Rows from block 3 of a small sound classifier, named by matrix and row number. Rows with one number belong to one neuron. Each number is 200 + 20 x the weight over its row's rms, rounded and kept within 0 to 999. All counts start at 0.
After each neuron's rows are labels from the 100 clips, of 14848, where the neuron reaches its highest value: "responds to" is what is common among them; "loudest" is the band of the loudest frequency at the time of the peak. Only what is clearly more common there than usual is listed. The data: chords played on synthesised instruments.
# fc1: MLP up (model.blocks.3.mlp.fc1.weight, 768x192), inputs 0-95
# fc2: MLP down (model.blocks.3.mlp.fc2.weight, 192x768, transposed), outputs 0-95

fc1.567,221,191,166,202,213,188,173,224,213,207,201,195,215,195,186,206,177,210,236,186,205,181,179,191,167,232,200,191,205,219,192,217,190,211,196,199,192,214,223,194,207,215,195,196,204,189,193,172,212,214,220,211,201,176,211,211,167,206,193,224,195,216,171,204,220,212,212,183,226,180,183,192,242,228,165,181,208,174,190,206,187,198,199,204,210,186,224,219,159,177,198,180,182,192,203,168
fc2.567,170,197,191,224,171,223,202,211,215,172,217,207,199,178,227,189,194,214,212,168,190,199,180,194,218,188,177,206,187,212,186,196,210,208,222,224,194,200,190,207,168,182,208,195,214,186,219,171,188,173,202,177,202,185,157,195,212,184,195,185,182,190,160,177,218,209,232,194,231,199,158,218,259,178,209,206,227,186,201,198,230,186,188,228,189,194,187,221,152,193,238,218,203,183,228,192
responds to: the note C#; the note A#; vibraphone-like; instrument: marimba-like
loudest: 250 to 500 Hz

fc1.656,235,230,215,194,210,212,197,220,209,174,165,214,210,196,195,218,212,195,205,202,199,177,203,200,185,198,181,207,166,196,204,216,206,204,186,216,160,202,189,217,223,202,164,199,222,207,208,210,193,163,178,143,203,193,213,224,153,193,168,152,177,198,210,172,219,181,196,222,186,170,203,234,223,186,184,189,211,200,189,174,242,226,182,198,206,181,184,169,186,166,198,189,204,161,167,215
fc2.656,196,195,190,208,203,207,169,215,186,208,182,223,197,210,194,188,186,258,156,212,225,214,219,194,186,142,199,193,173,203,204,160,213,177,198,155,166,174,217,155,194,224,214,193,186,192,170,255,208,204,210,202,196,207,209,230,217,185,203,191,205,202,205,218,220,174,202,230,215,216,215,199,197,203,190,222,218,218,198,184,186,232,218,210,264,151,208,190,213,217,209,207,211,220,200,198
responds to: the note F#; the note C#; root: B; add9
loudest: 500 to 1000 Hz

fc1.20,218,215,228,213,201,213,185,212,232,221,211,183,176,180,213,185,178,212,225,193,247,203,198,179,186,214,185,186,204,198,204,179,187,211,217,214,173,170,227,190,205,192,203,192,198,171,216,201,172,147,177,199,235,236,208,183,190,206,171,186,169,183,206,165,199,196,184,210,192,141,204,248,196,202,196,221,202,196,205,203,189,231,243,217,175,194,195,203,179,175,186,235,166,178,207,174
fc2.20,187,170,242,240,209,194,186,194,201,240,190,246,189,177,222,170,202,184,185,213,188,187,195,183,197,190,188,209,188,202,204,204,188,184,196,184,188,194,189,182,155,231,205,198,185,197,200,191,189,176,213,195,246,188,160,225,202,215,189,222,227,214,221,221,198,192,214,214,205,197,207,153,172,209,201,202,218,187,211,206,215,171,202,212,203,184,195,212,165,206,220,224,205,222,199,181
responds to: the note F#; marimba-like; vibraphone-like
loudest: 250 to 500 Hz

fc1.232,193,162,194,202,206,209,185,194,196,227,216,240,195,226,188,178,230,206,186,188,193,218,184,229,194,191,158,218,208,199,175,201,195,192,215,185,203,233,198,207,170,183,202,207,198,190,200,189,186,216,202,196,199,280,207,174,190,189,224,225,214,197,204,200,227,183,195,211,244,232,235,196,226,202,202,226,171,207,207,202,228,215,197,192,200,193,180,215,189,217,166,216,187,239,177,203
fc2.232,188,196,167,220,213,182,202,212,219,194,199,222,193,179,228,202,206,196,204,200,178,194,206,267,210,230,158,233,196,180,202,236,175,192,164,211,193,231,189,197,177,228,182,201,231,219,218,169,182,214,212,227,184,195,245,210,208,238,203,200,180,216,169,211,209,210,179,192,247,172,233,203,199,204,207,192,163,216,184,183,230,198,227,205,195,220,180,215,208,199,240,183,211,214,214,189
responds to: harpsichord-like; the note B
loudest: 2000 to 4000 Hz; 1000 to 2000 Hz

fc1.291,189,169,183,175,183,204,235,196,198,204,199,249,210,220,220,192,198,204,166,238,206,219,217,167,212,207,180,205,196,183,177,175,217,207,226,227,194,210,213,216,179,200,194,194,176,186,195,201,223,205,209,203,189,212,208,214,176,242,220,211,193,187,236,191,216,204,180,183,153,182,220,185,196,214,219,210,176,187,222,184,199,214,193,224,170,195,202,192,170,193,191,219,216,191,176,208
fc2.291,204,176,218,197,218,191,229,193,193,218,165,205,177,187,207,182,194,214,197,193,202,207,208,160,212,208,197,147,198,205,185,213,188,183,149,211,179,218,205,222,222,201,195,221,207,208,189,180,217,189,176,272,197,185,216,193,204,214,221,209,209,186,178,205,186,181,192,210,197,195,200,218,190,190,235,210,200,194,206,201,252,167,214,253,158,197,188,172,226,207,199,188,217,201,183,199
responds to: arpeggio; playing: arpeggio down; instrument: organ-like
loudest: 250 to 500 Hz

fc1.652,202,208,233,165,196,199,207,192,197,198,205,180,206,172,211,184,202,211,217,179,192,202,158,189,205,210,179,220,182,200,172,205,212,177,222,189,186,230,187,177,201,231,186,191,223,182,196,190,200,201,192,165,189,199,201,208,207,207,204,227,197,241,206,188,187,189,226,178,215,214,182,189,202,220,198,163,189,207,175,205,233,208,211,166,215,171,213,196,191,190,223,204,183,169,191,196
fc2.652,201,193,247,179,247,191,225,209,193,195,186,206,221,209,247,187,218,189,184,167,202,219,190,215,176,211,200,233,196,183,195,196,225,191,176,216,249,205,212,220,202,234,186,207,190,190,155,200,209,218,221,219,207,230,195,173,194,167,183,204,210,197,208,207,157,187,223,197,229,169,184,199,189,214,181,199,187,168,211,212,184,181,208,182,208,196,209,240,201,220,209,215,206,223,210,178
responds to: the note D; square lead; instrument: clarinet-like
loudest: 250 to 500 Hz

fc1.580,225,211,209,262,207,204,223,172,185,214,160,198,205,212,216,191,199,191,216,208,199,190,195,190,199,189,195,199,177,174,177,166,228,205,207,171,209,192,224,208,222,180,223,188,211,202,171,206,170,183,224,185,192,193,201,174,194,200,171,226,193,178,195,188,187,203,199,187,168,221,187,180,222,233,160,164,181,191,172,244,177,175,217,172,204,209,219,221,202,185,204,180,216,208,178,155
fc2.580,212,202,174,231,220,174,189,179,180,249,222,176,218,256,182,178,185,173,149,218,238,174,226,200,221,209,206,204,224,206,217,219,204,198,192,191,225,161,207,198,233,204,183,221,158,206,205,205,247,221,222,201,205,216,181,203,211,213,182,212,208,184,228,188,212,192,163,220,199,200,189,190,195,209,204,163,224,222,196,185,199,211,179,209,201,199,197,182,221,196,173,158,223,198,210,158
responds to: the note C#; arpeggio; the note G#; root: C#
loudest: 500 to 1000 Hz

fc1.38,196,185,214,198,181,199,221,216,203,190,214,191,213,209,240,165,225,166,186,208,207,202,219,218,197,194,201,186,204,233,218,195,209,180,179,167,152,217,188,195,214,218,159,211,212,175,218,216,205,175,201,220,224,214,166,212,173,188,183,213,187,202,203,215,219,204,190,203,164,199,179,222,204,193,153,204,214,144,181,214,191,204,216,225,204,175,190,178,196,189,219,210,164,196,199,196
fc2.38,196,215,209,175,211,220,224,188,209,183,196,213,159,208,208,201,180,195,187,224,187,184,183,219,192,195,195,166,235,202,199,209,194,198,191,184,177,209,163,193,243,176,188,222,215,177,209,193,202,211,211,184,196,200,189,184,186,202,166,191,193,212,201,176,182,181,237,200,227,202,207,213,228,183,192,180,232,209,217,162,202,179,182,218,209,198,220,178,232,173,222,172,201,197,176,220
responds to: the note D; root: D; vibraphone-like
loudest: 250 to 500 Hz

fc1.666,195,214,231,200,199,199,222,225,180,181,213,202,229,188,181,210,175,212,211,189,193,216,178,194,186,184,187,233,216,204,199,206,207,190,180,229,209,208,163,206,205,181,206,210,196,217,171,186,204,208,188,221,210,185,199,176,196,202,230,210,216,188,208,187,199,174,216,183,195,230,198,188,234,182,201,185,194,161,204,201,241,190,218,199,162,214,213,199,161,209,182,201,188,213,221,187
fc2.666,193,183,225,178,209,210,228,181,197,214,194,173,191,193,216,180,196,193,211,200,174,225,206,199,182,190,208,213,202,204,186,214,162,184,220,194,185,196,201,218,182,185,183,204,192,225,185,193,197,206,225,197,197,215,207,172,239,198,182,229,190,193,215,223,207,233,196,200,185,213,180,223,205,197,199,135,209,197,204,241,198,201,196,195,163,176,246,210,203,207,181,169,200,209,200,206
responds to: the note D; the note A#; root: A#
loudest: 250 to 500 Hz

fc1.572,165,203,203,168,183,182,206,214,240,220,195,199,219,171,186,191,191,179,187,175,198,209,215,196,248,197,182,185,198,172,179,247,190,199,226,211,238,185,208,178,198,229,183,186,219,179,192,166,198,198,192,150,172,218,200,169,179,219,194,210,178,176,175,203,216,203,193,202,214,205,221,201,233,171,191,216,248,218,193,223,200,190,204,188,238,210,197,237,183,197,218,206,227,199,194,193
fc2.572,180,183,200,213,193,196,184,224,189,225,177,163,235,225,190,207,180,197,239,241,189,214,198,185,188,220,206,210,209,251,179,204,217,233,172,222,195,179,189,196,226,221,224,156,187,186,255,190,201,178,179,182,218,188,193,147,145,228,215,222,204,205,193,179,205,194,171,188,206,194,195,182,193,180,210,189,153,219,222,212,193,219,228,207,176,211,185,211,198,178,211,197,185,196,191,231
responds to: the note C#; the note G#; square lead
loudest: 500 to 1000 Hz

fc1.283,206,225,238,169,183,208,195,201,210,195,180,179,239,173,170,206,238,158,219,193,192,165,211,196,216,188,231,191,231,186,202,219,209,219,221,219,242,214,207,211,227,226,219,224,210,201,200,207,194,164,214,177,216,194,207,187,180,212,198,230,197,148,195,203,220,214,198,194,189,171,205,171,179,182,205,199,175,213,198,222,193,203,230,188,189,210,159,203,167,198,191,208,209,160,193,239
fc2.283,166,203,194,210,182,183,226,209,223,213,214,219,213,222,186,220,193,206,216,216,184,197,204,195,217,196,181,211,205,206,213,224,195,202,231,204,188,197,193,205,203,187,226,182,196,207,142,209,195,217,189,209,178,207,164,202,229,192,219,169,197,202,193,235,199,218,265,201,188,200,218,162,245,145,205,161,219,173,165,186,198,188,207,186,198,214,188,211,196,222,185,199,190,194,170,225
responds to: the note A; the note F#; the note C#; root: F#
loudest: 500 to 1000 Hz

fc1.661,193,197,209,197,208,224,180,226,205,195,246,206,207,237,195,185,227,179,235,221,179,184,201,190,206,192,183,172,239,215,187,221,187,222,186,215,199,180,210,201,177,210,182,172,205,170,200,186,207,240,253,184,201,249,200,189,224,199,207,200,220,186,201,204,212,217,210,194,247,194,188,230,211,201,181,178,209,199,217,188,163,238,202,181,189,202,202,207,217,228,209,208,186,194,170,205
fc2.661,182,242,173,205,196,210,218,214,198,195,172,183,169,180,223,221,182,188,204,187,169,245,195,216,213,216,213,198,213,214,231,196,195,242,207,216,202,210,193,170,189,173,165,202,207,208,206,194,175,252,190,206,181,179,181,211,224,193,222,192,191,203,215,227,215,178,236,214,233,200,183,181,224,217,249,213,204,176,209,214,177,206,210,181,213,176,182,212,229,200,208,179,205,192,198,226
responds to: the note F#; the note B; root: B
loudest: 500 to 1000 Hz

fc1.461,161,206,235,215,201,189,197,201,203,183,222,169,181,192,187,179,209,206,199,195,215,223,169,195,180,194,187,188,204,192,201,234,169,211,194,173,186,188,207,203,207,196,166,188,201,211,199,168,207,170,196,214,206,193,201,189,238,200,219,197,189,230,229,180,179,207,223,232,167,209,189,221,169,214,188,217,186,227,199,203,182,245,161,223,211,183,191,259,188,194,191,225,205,189,178,173
fc2.461,215,223,227,213,214,195,208,191,163,231,172,201,207,169,220,196,211,185,217,195,222,173,203,185,213,195,218,191,217,234,206,198,222,183,202,222,216,193,219,214,215,185,189,195,191,239,208,190,189,202,233,191,214,193,205,213,246,177,208,196,188,208,178,186,266,213,198,192,172,236,185,217,189,169,180,218,192,201,184,177,197,205,184,218,175,201,208,206,226,211,174,190,216,172,209,214
responds to: the note F#; the note D; the note A#; horn-like
loudest: 250 to 500 Hz

fc1.481,201,188,218,189,200,217,181,228,177,202,204,205,186,179,195,224,182,217,206,190,153,187,199,231,214,202,173,206,192,242,205,209,221,233,195,205,187,196,231,161,210,224,212,194,185,191,215,154,200,189,170,208,226,201,210,170,226,241,213,204,190,219,213,204,207,221,195,218,196,187,208,256,186,184,202,219,251,193,211,199,194,211,231,175,185,217,216,144,202,226,173,182,187,168,222,170
fc2.481,168,187,211,185,189,200,211,197,165,183,186,191,193,184,240,191,207,233,230,264,180,218,209,222,190,242,212,220,219,172,207,203,229,220,208,196,231,197,190,139,186,181,172,176,208,194,181,204,205,193,190,185,150,191,240,213,211,223,206,214,220,202,194,182,171,172,209,183,196,241,189,202,190,232,234,201,221,192,218,180,197,211,208,223,210,247,213,205,201,231,216,227,208,203,226,219
responds to: the note F#; vibraphone-like; marimba-like
loudest: 500 to 1000 Hz